From a checkpoint of a small image VQ-VAE.
Model: 11M parameters, 64-pixel images, encoder arch vit, encoder norm rmsnorm, encoder activation relu, encoder patch size [8, 8], encoder layers 14, decoder norm batchnorm, decoder activation silu.
Rows from block 7 of the encoder of a small image VQ-VAE, named by matrix and row number. Rows with one number belong to one neuron. Each number is 128 + 24 x the weight over its row's rms, rounded and kept within 0 to 255. All counts start at 0. Numbers have three digits each.
After each neuron's rows are labels from the 100 images, of 14976, where the neuron reaches its highest value: "strongest on" is what is common among them. Only what is clearly more common there than usual is listed. The data: dead-leaves pictures: piles of overlapping shapes. In brackets: how many of the 100.
# fc1: MLP up (encoder.blocks.7.mlp.fc1.weight, 768x192), inputs 0-63
# fc2: MLP down (encoder.blocks.7.mlp.fc2.weight, 192x768, transposed), outputs 0-63

fc1.468:185136133154072148144154118152103132131153120150110146159158128159118111153121173140130112119152113134082108131124145137104135118172097130163176130165167123154139099105126163116122118146122127
fc2.468:059097129112170133098101132096139145167096112091126119098111118108127110097131114094086126126116174131163162120118125105106103133109132123091095119111097139101096140150129111136139145143158108
strongest on: warm (63)

fc1.313:104142136143104083079090117104135154082127127149131075104106128102116125177147133096106143111135157151105127156126099134147161131130088093090132150086125143146158120145146167152099158139125117
fc2.313:161124121130154163168144129119090102173166106110139130150148117145117114080115149161139127137107115109150144142107129160123129103115133162154122076163106136103097172107130089126155130127155126
strongest on: shaded (87); pastel (81)

fc1.173:132126107102163130119133079109105119133100100153129125167114143129147101174106164101112132127119131123154142128128108112134171134112155130132139122082112154165156135143141170052169119117152133
fc2.173:123107113138115114136119140161149127135147191111152147133115100107097151101125136088149124092103120145104116201115112139134117153162115114136115138175136171095129126154107102170143157136119136
strongest on: shaded (86); vivid (65)

fc1.239:120103108141157143115136156133113109111085145153121148113120152151182111101151155128063179111171087089094114148103123163109161139160154094146174140141110125091188090124123134163138076134078105
fc2.239:126108148118122146162130125112114140190126109105130120116130109095059152174130102118146110169132176142156123112146150066129096163123115154133162167109144114161105172094135111128154147142153134
strongest on: textured (75); dark (39); warm (35)

fc1.4:125131150120151100115115158163125143071135073124130133158115141090131122134170120144129125150099139086131125135085130114127153148134114106146157125131123121140135091128120122073125087099140135
fc2.4:138138146120124133149126098112123136161100147139131111127128125148122135131111150130124106114166156187127170103178117167103089105117151152128160084132138135158097153156161134146126114146080142
strongest on: vivid (54)

fc1.465:145149131143088085182111126160116158115150130124139095085151123140121132123146096174115112139151161130140185120076078120155123105142131123125114129157134087101133121136112112106172148158170134
fc2.465:125098151119164128150133091112140120145151130151108116153130119124145131094085173082133161112128086110120101118121205121129143138066109131108149140113132139139148157130147157153096074129104125
strongest on: warm (71)

fc1.181:139152137168127156130137145124136096116128161168099144156088178152144150107155169167134157117107184148155143131138114136127125147142130119151135166190097100141164122147141106137088163133177152
fc2.181:114121134135100100159124113144148171136116076089160120131170097103121140116123097107117136165129115119107129137114130097115124157085150152104149121126126122127100146131083150117167089122098100
strongest on: dark (39)

fc1.91:111138103138119165113142105107128127155107119145160149127129065064117140126148116093151138136209119113149107132101131135145097121079158105118140108108122097096160111170117145119164150132090145
fc2.91:128125139142130117112118138110129099105136138111109076107113177169126093107118124177120123084043128136111142120125144119155110132183103139170119135144116137163116132091142140141124124117158130
strongest on: warm (52); pastel (36)

fc1.687:100160085131142145112140105165127121144113166136113142146148146116109132089105079144125150117094111152134154162142115136107115075075155125142078142123129094158117149112129140149143155112114165
fc2.687:147088134075104084121145135081123105143119109138154133140122140120147106163101136111142148119140164094178085134122103104140150133117130141092139138099170144134122133175070140113095116106140153
strongest on: shaded (81); pastel (66)

fc1.11:113137159148130051125138100135137123113143168093112088107098140125118095116097132125155157142129134140119155083088092122145091131111135122083154137096102114134166152137114111135087132152120132
fc2.11:131110135160116186123102150129151133131113131144136166124148116105129166109125142087102147110082112129120117185142148146066152142176132120143110093131138099127121119121120140112108150075131155
strongest on: pastel (70)

fc1.688:140142117131166109152090118180134101125151062136126153091091108154115147120131165129126136145110138130135149155097123136123111123118152103091092086132151096125139088088108145133123134129076121
fc2.688:127153111137107111110126165087142148112120154116154139158152135092134133157095128133123158129145123089122141112140110086143119122091111128179119153105094175168156155185138132109111103156158147
strongest on: warm (55)

fc1.234:136169133117079194122126132142130111136154079159098089154153092112100153124129125138153134121121139092099114130159090131101061139156170145116132121142114155186122153131136124087112142089109139
fc2.234:073105107106163109118142140133121119156105178115167152127116169116173102142149133125118128135141084185142177118128136142135166103110081129145127102118136098075100106108091130110146118131124129
strongest on: vivid (73)

fc1.134:136144132084124132085129124112163126109122119102118151127124137119110093114152118129119091130135108112123099121143156169118117142149112174102104106106089118136122134143124124113116135123144123
fc2.134:150128123153156113175140138144155155142138117159116110144141104105134122132123137165155139114105128188153139112114097093116174121101148087160177166128174161131138091107119080143109142122084147
strongest on: vivid (53); pastel (44)

fc1.626:142147112143147131103146132120136104156124115107108110155125106134094161131103118142131121143150103158100140140118148170134165110109161121100099159134134227155153129108137098193106119146134095
fc2.626:112121188149109096154128131137124161090120121104174145108155125152156087128138130124138099129098137093148092130152099107091140123141119116162147103115132106104134118152126167087165143109144106
strongest on: pastel (50); grey (39)

fc1.442:100116133104144131116128129141105103155103104129108176141152144154097074115151107173110121116138119147123137106118129121122138151122192118105159146156117127107131113110133133133176148171182089
fc2.442:141149159171125081125117142128129120089165128131118115079138050099146119134116112134144143174125092084100097157124118150118117134129095127129085123108140153131138147126159075140080100101143094
strongest on: dark (64)

fc1.369:181073118111181111098113135125111192165102114127169144173171129121161133124113108158113164108120137097126155159143170138150137083150108138079155131117142098090112134115183121124142116130139115
fc2.369:114158117164091148144146151136163099161117119126159087092099129148075133117118148097133117122180153093120127134090127101114121154102157177163135110125123106156115141146132136129114125172115120
strongest on: vivid (33); grey (32)

fc1.5:090125099120163146140143137108133163131149128104100109138135110138131109126162112110125121166137126131087131156125137136121117142119120101157111103129102153116153090104122114124130158098131111
fc2.5:137120160144103127097129123123151101159115137155149157128128140133149153142129119152134130104106115131156108083143128150131145142153188147098196149091140101151110141163131098105105151119121124
strongest on: pastel (83); shaded (82)

fc1.78:099165110141158089080147094189119128138143093132113129100139125136135129109153105129155091127133099103120135119170111153146138152122093107147137117111117114139110126150140132120118117078155135
fc2.78:174112161128117149113122151090131136133151145115132144135133104131097152132140141156110158144163122137161123083139127121137133069142150137110116135135155111117107144145130101126143150157101130
strongest on: shaded (81); cool (51)

fc1.510:140131162096170158133158131152117101087162149122133116085115100120120126106151127162152110137148151129135136133167100173147090167072137100107104149157146132184112153115172174128120152147160124
fc2.510:107106103157120140109097120082131130142130116169118125145142148114128122135116122109111152106107068113125128155116143096129161076199139144166116140113105096097098094174120113114141142104134102
strongest on: warm (56)

fc1.708:157156074126131134153094121107165166132115136153118168110130134130134140115129120135076095109101141140121136146102097105077135129122135140161132129160145141111121089117134127165136124149104138
fc2.708:144145162140151106098137108170087101121123112124127115141116137112118116154169105112147142124133134103112125105140211106174119135131135137107109120092123082158145135127114120149166130109170130
strongest on: dark (74)

fc1.203:096150146182159122126089144096109141151168119166113140119139131118104141123153131091104086079141131155096157133104080128123090123132127144153116114102148121143150121111134196122189149127142131
fc2.203:129090147120093145068171059143108153136099132148116119097113154121174140140151130131144143145110114089162088160133107119121097132127142109116118140157111121118114130131120090155118092143121091
strongest on: dark (74)

fc1.261:160103121135148134127121111127143134110138106091163169144115137124166122112129132151138117134163170196135142136121123116113161139150073164148108082166136131148126114119145096152154143121126137
fc2.261:105169109139143164113117116103099114092114143150124094138115134129080133148136116119150090146099093094101148152129079121151099162120160134095159148151091138127127094124118131083108126135109114
strongest on: pastel (46)

fc1.675:129160154123093126151133131138147128148156148119140080143125128131137109120130123140154185133146124112099116125143103145158113124109087122085146132111120133121134120095195131124110163161113133
fc2.675:109146107121144110106144114144107151112114120119116109097104097132124114105120158153096107100091145129136118140145106093112139155146132112097111117136086117139130156169150125138134148114096117
strongest on: large pieces (69); pastel (60)

fc1.657:120143089136114133113173121125122162114132138100101125130128134114138156121114099179155142114168100124099137114172141128175138122108127131117141123123158120127150145151115153124150159152108145
fc2.657:150114184113118119137116112103166114143126125148139114135116138134137127101157136114135119122130135130147120118101074150124133133116109119142125127093110119108117138100141129179099139174125116
strongest on: grey (66)

fc1.323:110125124167140148137079117116142115140094155156141148126109138152144113131146133111127095105111134177149122106162174071152148115133138137105157107142102182139102138113101094104110123165137119
fc2.323:164122109103149129100147119115128129135122069111104138130162121112126126162116144101130141137150119094088120139094087181141115157164151096168115147130141076138143132126099129181128153114142115
strongest on: warm (36)

fc1.441:196148121143142145095113135157138168162143117138140118093099145104108104133112155100176145086112121127108151128141151110166142111096143136124162134134132147143106136116144146126136124096174128
fc2.441:088133134107131117134136078130117081106114159118097140127112142155176132159145100168097091161116130130125125124148099156141106158147124140137130129106127150133131113136137108115122132162100142
strongest on: grey (37)

fc1.656:116125069105153180112105113165163112127133143108147161085154133130133151169159150113144113119122106133128149153125104122105136096125095088155093146140107129126167100161105136103122087120095177
fc2.656:146141168123107108121155133102140136098116121160129099138099161120162123117123092151106147163106151129146123138121129148153178161106154147102174145119145129143089159077132096169137169137144144
strongest on: pastel (65)

fc1.766:149147134106136142146141089171087156163119131130092125121156124112144131134124113152109127132083107149104141105130118118154144130108121116138111140094145127135133146133122140167134136098172169
fc2.766:107093129080141104085141167135149135130137107160142123095126157141133129133101161139136137143124135132170115107122143132117099136118144141147126122123114127135122122115089106149091122135076097
strongest on: warm (82)

fc1.76:121151113110136148126125159154139131146075121139151168096112120136132143134132141169155138102104119122141106096146156145110114165141128103142071126126153104116133140106154149114088091098107102
fc2.76:133122160120134110113151096141146124134144139147075071165111093136140116125100114100121124173144120142160132156105069109126139089080093119097181099115131192150187100093116119140155146154132111
strongest on: dark (46)

fc1.699:135161144118109112113115113125121135148131097162099086129118164090111130090099115158161144149164090129099135107103087165184105114111121138087169094126131135107135158135118110135127119142132105
fc2.699:107117133146125138172158096139116096136158133102156126104127103146170124142149143138093150148111180127137115153147113088093153139097120130140132176093127078112152112135145105107102158159140120
strongest on: vivid (40); warm (35)

fc1.23:147139167102129141176091151117103108141120155152124111125159129167117114126126143169184116094118154149124103138130088132144104082124152152122126107125121139124161144165125090098086148112135148
fc2.23:112101113148125073139142103142152146125121116135116128125103143073150139122121152095075157147145102103136142129136123127102102130110091089081162152133134101123118116101157145124183080140157117
strongest on: warm (39)

fc1.364:092111140134145123144131118135190128133114156100099119147131153116125102108141118139126093097148131106134141122125150142099120061068126069095135098143134146172135120116060151147123127129100162
fc2.364:114104117112115172133142173171134110085124135160155123103152133149096152136104133116132128148117138143098134105117136145141160125133128179154113130144113145108133124168150134106129134097158117
strongest on: cool (50)

fc1.635:122116115104133145120095112191140163134133050144132139100071151128140079134104146119162137161049097122125174117158087174099086157100123111144152122114164078124162135144138140142129157117117133
fc2.635:116139167177117104101137140114131111078121183110110132155188113150094155084124129119122151122127159142143101143098149110140143134149168131122139140124089158139059142137100136128129128132125127
strongest on: warm (43); grey (37)

fc1.588:163123148147129103136133151111144091121082077118134139103121160109141101144103127082153149104146126130156075139117181151078091115165113120120090151143140125126106126116156140122082163144141149
fc2.588:091112122123171150115111128143103188122146186126109114160124109130108144104137099157062147155150129150135161133142082127163165153072126130133165158086142138127140145125101131119154123099150110
strongest on: grey (79); large pieces (60)

fc1.587:108117150174108142133140092112102144132105105138149107103146102163152087092157125129121118133133123080088102154117140124186134103082081127093126124134117068160105106133092129122132174134145137
fc2.587:135162128151123113109155104128126141123159131088110127156097150125107133114100124131135133095132139162109140131165139179084120146151153131169091131100161141116146131104132175155111092141151105
strongest on: large pieces (62)

fc1.537:173141099113138135164191107131169158132125105124142106142100121115114094127150144127127139130085128135095143102094126112187129135126089130125100117142094127087093127168148141187170127142110131
fc2.537:128123138119101132134120124095080105110142164125108119120112135135142169153133119153117134109157159123128111135163137128093102158117117157100154153123144133148165117091134134108115190146139134
strongest on: earthy (35)

fc1.438:122108117123146144158100106107143133123156138143153131150112077151096068138116127122082108147148118162149128113132130143144124102165166113137159137117123107121092174121113132126132156136157152
fc2.438:109140130148145139099096136136141105096101102091130141097169169127166146086158091164145165106116141132142119119133115173115135148114090154097079156109100120112138115126128134149140151124112128
strongest on: vivid (74)

fc1.725:135162155138134130114149137175113101101155125113126174125122115116122104135147141078133137119160157128123148156117111134129153082151108170124156124118118112139137076113165166132146101121115140
fc2.725:141118156142150136126140105092114196156129138125125060130123141138147157110107116158098114152103151123095121143102173142081103138069090085096115133133134129138138167138097094151089145125140144
strongest on: pastel (38); grey (32)

fc1.418:150108147117150107138108059135119144154091128149140091114121165140146086166126110142120150143125083143094120144118071169101150130167136153115161084110138164115144143119132144148146149132163134
fc2.418:116148100103100139179131141131176094088135143101130159142134115115094096083127142089155116091137144131125129157125171120128120128115137136166086172139132132144152170157122130136142161141094141
strongest on: warm (78)

fc1.710:102132156163130107181130123118120114132166126108149119140158111090145121157145128132128103115125177184152118096123133124100129101114116128120103128168136130140116135113141171130121134117131115
fc2.710:155117134126120141061114159130112138131122144089139136113143135132148141131144140074148130113121112088154101144142109118126085110103132138176111129118136126114142106138112104159155172105132119
strongest on: dark (97)

fc1.380:115129109125131157189073087146118144152122118155120142114122124105102153143138108144124124112176147112109107090120117129150090100072142125136128117150114100130166157123115103150153133114125154
fc2.380:135143122126137093106165157101122117110129151112149132135130159119138121090094156136136132144045086152146176134143143130134150133140126145090129133111127151132084111100119125110163117164108110
strongest on: grey (42)

fc1.318:123132172105117130111135119155124142160176147133132142144111133159123094151076134146149093121167147136130129141128146111132083115138172146094115128120149128104161085087123119096149093127091114
fc2.318:098138073171123104167143144112140139119078124139150147065123151112156140119142135117113166135138136092112128141140103123104186160090123119129102143150135115099108177122173116129080126122140116
strongest on: earthy (49)

fc1.290:106152094099134111157120138112133134100096101120115115098091074099166125116162132121118119113121098169157136136158131146105085179174165127152149125165109154146157120129125130171133109111141089
fc2.290:152133103172127146096122151135148122178141144150115133138141152110112150155099156172127141136140153115077132139114113096113137097092124143154144122107140083169109128135176136157093138147145147
strongest on: cool (45)

fc1.521:111137097176179166118138169091126144148116095155143127124117126120140141130129134141128206144132137088082139139103144145119151099143137136145143135127140136124117126119110127110158086149123119
fc2.521:138108132073092108146117111159089134122117151111141109188129123120122121124128110142102099136101144145141121090170122118134078157118119099093110126131123133136124136118164140108081172144145141
strongest on: large pieces (61); grey (53)

fc1.282:158146166129108120112141121125148096098155142108147153133084120126120175139108116152181149135067146161136152094123088130132108172132139135146154119150096170096156133162127146098137129110181153
fc2.282:085122096117136184133119120152108129107094109154136129149181124125146126152129126093090130087149098112133121099106156094110191106170115117145142125129142127141108121103117115144111116170121085
strongest on: dark (32)

fc1.402:115144133173178114114146150095108137138104189112116137081136141137157159068135113162108133121137099128119192124135128157131147110141115166173110104083148081110099116118087168121116127155135126
fc2.402:162127136082099104127137075165155109114156082114121117162158095103096137162151164075154103118128111127121109157145088129103129184099151069149168149163112176117137125180088112166120128123137105
strongest on: warm (35)

fc1.483:126150193083165134154116116120148097145149139134124124097137067149101135098128161145113154099154141061144125127109112100105121152132128145169112179164109112083126139133078110141127111129151121
fc2.483:155119068145084098086140110164111125106132145162180127165129156093141127136110106115131110168097116150105120139136152118159148136146120079124118089114136117132119107114161142130132095099116133
strongest on: vivid (69)

fc1.409:146189111121136168109142126097127117123085147113148108162098125077166157067173141123184105115127135124150135154122086163119149120121146086161116156157133132141128110144128157104131136118150100
fc2.409:099096143170091057193116122117126083142144094156153103111128136144134123166092116112113148131101137120081112110135131115135135126119107140094127145084092132154159141100134150131170101165115139
strongest on: dark (43)

fc1.729:164137167144104128135141102137129120175106157149129100069159126110113128155110112146156121130121136112133118126156125076150119157114134152126094113075132108122131129135122137120136164136177142
fc2.729:112127096117159149106130159163119119079161126103137154186079074195101131113135125140113120135130120126126136101121129169108096095134116108120148122159133154132106120121129191109132100124078109
strongest on: warm (49); grey (40)

fc1.663:100101110122121141137133138147122118122129148158173156094185132152153146095066163149108082104122113135139090133109123134129114141089136158104153122184129113159150166106144141164124130102147122
fc2.663:134101105090146137100117124142109145157129112095129100125121112158126129122208087097136167150141171107149153125145083120167152094124145110154157112118172098107130089132104137117161160162145148
strongest on: vivid (93)